{"horizontal_flip": false, "encoder_norm": "batchnorm", "encoder_depths": [4, 7, 4], "encoder_kernel_size": 3, "encoder_avg_pool_shortcut": true, "decoder_block": "sep", "decoder_attention": false, "decoder_upsampling": "pixel_shuffle", "optimizer": "adamw", "lr": 0.0032, "eps": 1e-10, "batch_size": 128, "warmup_steps": 690}
Rows from block 5 of the encoder of a small segmentation model, named by matrix and row number. Rows with one number belong to one channel. Each number is 50 + 15 x the weight over its row's rms, rounded and kept within 0 to 99. All counts start at 0.
After each channel's rows are labels from the 100 images, of 14976, where the channel reaches its highest value: "place" is the part of the image that holds the peak; "lies over" is the class under the peak. Only what is clearly more common there than usual is listed. The data: rendered rooms with furniture.
# convs1: 3x3 conv (encoder.blocks.5.convs.1.weight, 96x96x3x3, each kernel summed), inputs 0-95
# convs2: expand pointwise conv (encoder.blocks.5.convs.2.weight, 384x96x1x1, transposed), outputs 0-76

convs1.4:66 45 51 35 64 41 42 43 48 49 72 57 72 64 54 62 36 12 68 40 65 38 72 65 29 51 92 61 44 81 51 41 46 51 55 55 75 38 39 46 80 52 45 56 53 38 81 52 42 20 41 67 55 40 49 69 43 71 58 25 42 46 41 54 51 57 52 51 47 64 52 49 14 27 53 51 75 64 60 68 51 52 26 54 50 65 64 53 38 52 85 56 40 50 31 31
convs2.4:54 40 62 65 48 59 76 32 53 41 44 61 66 47 39 19 81 49 19 68 42 60 56 66 31 34 52 54 63 41 64 55 29 44 31 40 53 48 47 72 50 39 55 50 66 51 38 29 55 54 50 42 60 33 43 58 16 73 52 69 63 26 45 44 40 21 57 78 58 28 32 34 49 61 51 93 27
place: top centre
lies over: wall; window

convs1.94:87 43 69 37 65 70 43 38 69 72 44 68 52 51 50 71 58 40 55 69 65 57 62 57 51 44 72 68 44 71 45 35 52 32 66 63 74 52 49 70 54 74 77 46 59 24 68 62 56 45 56 75 69 50 71 53 55 67 66 50 65 60 47 64 62 62 66 35 65 80 29 62 51 50 49 66 50 65 39 72 66 49 46 42 50 55 13 59 57 89 62 52 47 42 50 28
convs2.94:70 07 52 47 58 71 44 48 32 44 38 44 40 32 58 30 69 28 60 38 35 55 29 51 49 48 33 47 42 28 43 45 54 54 37 61 40 44 37 70 65 37 38 39 67 58 64 54 55 52 17 41 20 47 48 52 26 55 45 48 47 61 45 41 30 52 31 65 33 55 40 42 30 54 77 47 44
place: top centre
lies over: wall

convs1.36:65 50 21 67 38 32 40 87 61 43 66 51 44 44 39 31 55 51 43 50 29 57 66 37 50 53 45 27 47 46 66 63 69 53 65 29 38 76 44 52 50 48 47 41 27 43 24 47 39 65 48 43 57 37 55 40 61 44 38 86 48 42 68 38 44 49 45 33 42 58 36 54 40 22 44 61 54 79 45 41 43 51 26 53 48 68 25 62 77 00 62 59 20 40 54 59
convs2.36:80 50 82 61 54 44 45 42 33 58 50 92 61 33 63 36 34 79 60 37 68 62 50 55 63 64 53 33 55 52 31 37 47 44 60 21 42 35 56 60 41 46 38 46 55 47 47 46 51 57 50 51 24 57 64 64 31 47 38 38 05 61 34 42 64 55 49 47 43 51 52 48 38 38 44 48 32
place: top centre
lies over: wall; door

convs1.49:46 54 80 54 55 46 50 68 27 40 43 61 67 32 36 63 57 56 71 58 84 27 46 57 43 56 30 38 62 31 80 51 35 41 36 40 54 46 67 59 35 61 57 46 53 52 26 65 40 60 76 47 67 67 61 65 50 38 60 63 40 41 46 65 50 46 79 32 51 74 67 48 57 42 46 66 51 43 50 53 70 44 23 72 24 47 12 75 52 47 60 21 20 47 69 47
convs2.49:51 37 51 59 71 45 49 33 61 54 51 45 23 41 47 62 53 32 80 31 38 55 43 61 64 64 65 46 75 60 30 71 79 68 44 88 40 45 52 36 41 63 64 44 46 48 64 65 40 40 31 43 35 50 37 60 55 28 49 53 66 58 55 48 71 66 34 67 26 46 45 63 61 33 66 54 56
place: middle left; centre
lies over: umbrella

convs1.83:39 26 68 47 71 31 34 49 61 47 55 58 61 52 53 60 62 41 26 44 34 22 29 46 46 34 57 40 47 71 39 50 44 44 35 34 76 37 44 28 40 25 39 43 43 58 54 45 72 34 39 80 44 55 42 55 48 47 48 30 57 33 55 70 40 39 59 37 49 36 70 72 36 26 42 55 28 36 52 57 55 61 54 48 60 54 61 55 37 60 67 49 40 00 36 25
convs2.83:40 14 57 53 44 37 33 65 26 53 20 33 68 57 39 58 43 13 31 52 51 31 58 38 41 65 35 53 61 48 53 47 34 72 37 50 84 53 54 55 61 31 62 51 31 25 45 62 51 54 41 24 61 57 59 62 51 40 47 52 34 86 58 70 50 46 76 48 48 72 67 67 62 54 37 52 51
place: middle left; centre
lies over: umbrella

convs1.0:62 66 51 43 72 84 47 08 78 68 61 44 62 83 61 60 42 35 62 39 44 69 48 50 55 52 47 43 61 44 50 55 65 58 43 58 61 80 69 60 63 81 64 72 46 65 51 68 52 54 71 62 63 43 63 63 48 61 49 78 67 64 75 59 64 65 68 56 52 69 76 53 56 51 52 60 57 47 80 64 52 51 42 50 65 56 43 77 86 75 47 56 60 44 44 47
convs2.0:41 50 55 45 64 48 50 35 24 37 70 34 44 58 60 32 51 31 69 61 65 45 56 18 59 34 33 39 74 58 65 43 38 29 54 76 38 57 26 53 73 36 42 50 51 36 38 44 59 38 60 59 49 40 42 72 39 52 39 64 60 56 45 54 53 55 35 52 31 42 47 79 33 46 33 36 53
place: top centre
lies over: wall

convs1.17:50 39 39 37 38 46 32 38 52 59 40 43 56 29 54 58 69 74 37 58 47 25 48 24 44 42 39 65 63 27 44 84 46 39 29 38 56 80 25 57 37 59 61 43 73 42 34 67 67 40 36 62 73 64 71 30 42 20 53 48 66 43 68 52 61 32 47 24 39 47 47 73 75 52 28 73 53 19 60 57 56 41 37 45 55 55 61 54 61 45 25 50 47 23 64 26
convs2.17:50 70 66 83 45 53 56 42 57 38 50 59 41 45 58 56 45 27 50 34 64 55 46 47 51 47 67 70 53 81 51 32 52 70 50 45 41 43 35 76 30 61 65 57 53 68 73 30 49 66 60 55 73 45 30 47 32 58 34 70 60 38 66 58 44 52 40 54 35 53 34 49 45 43 47 75 21
place: middle left
lies over: wall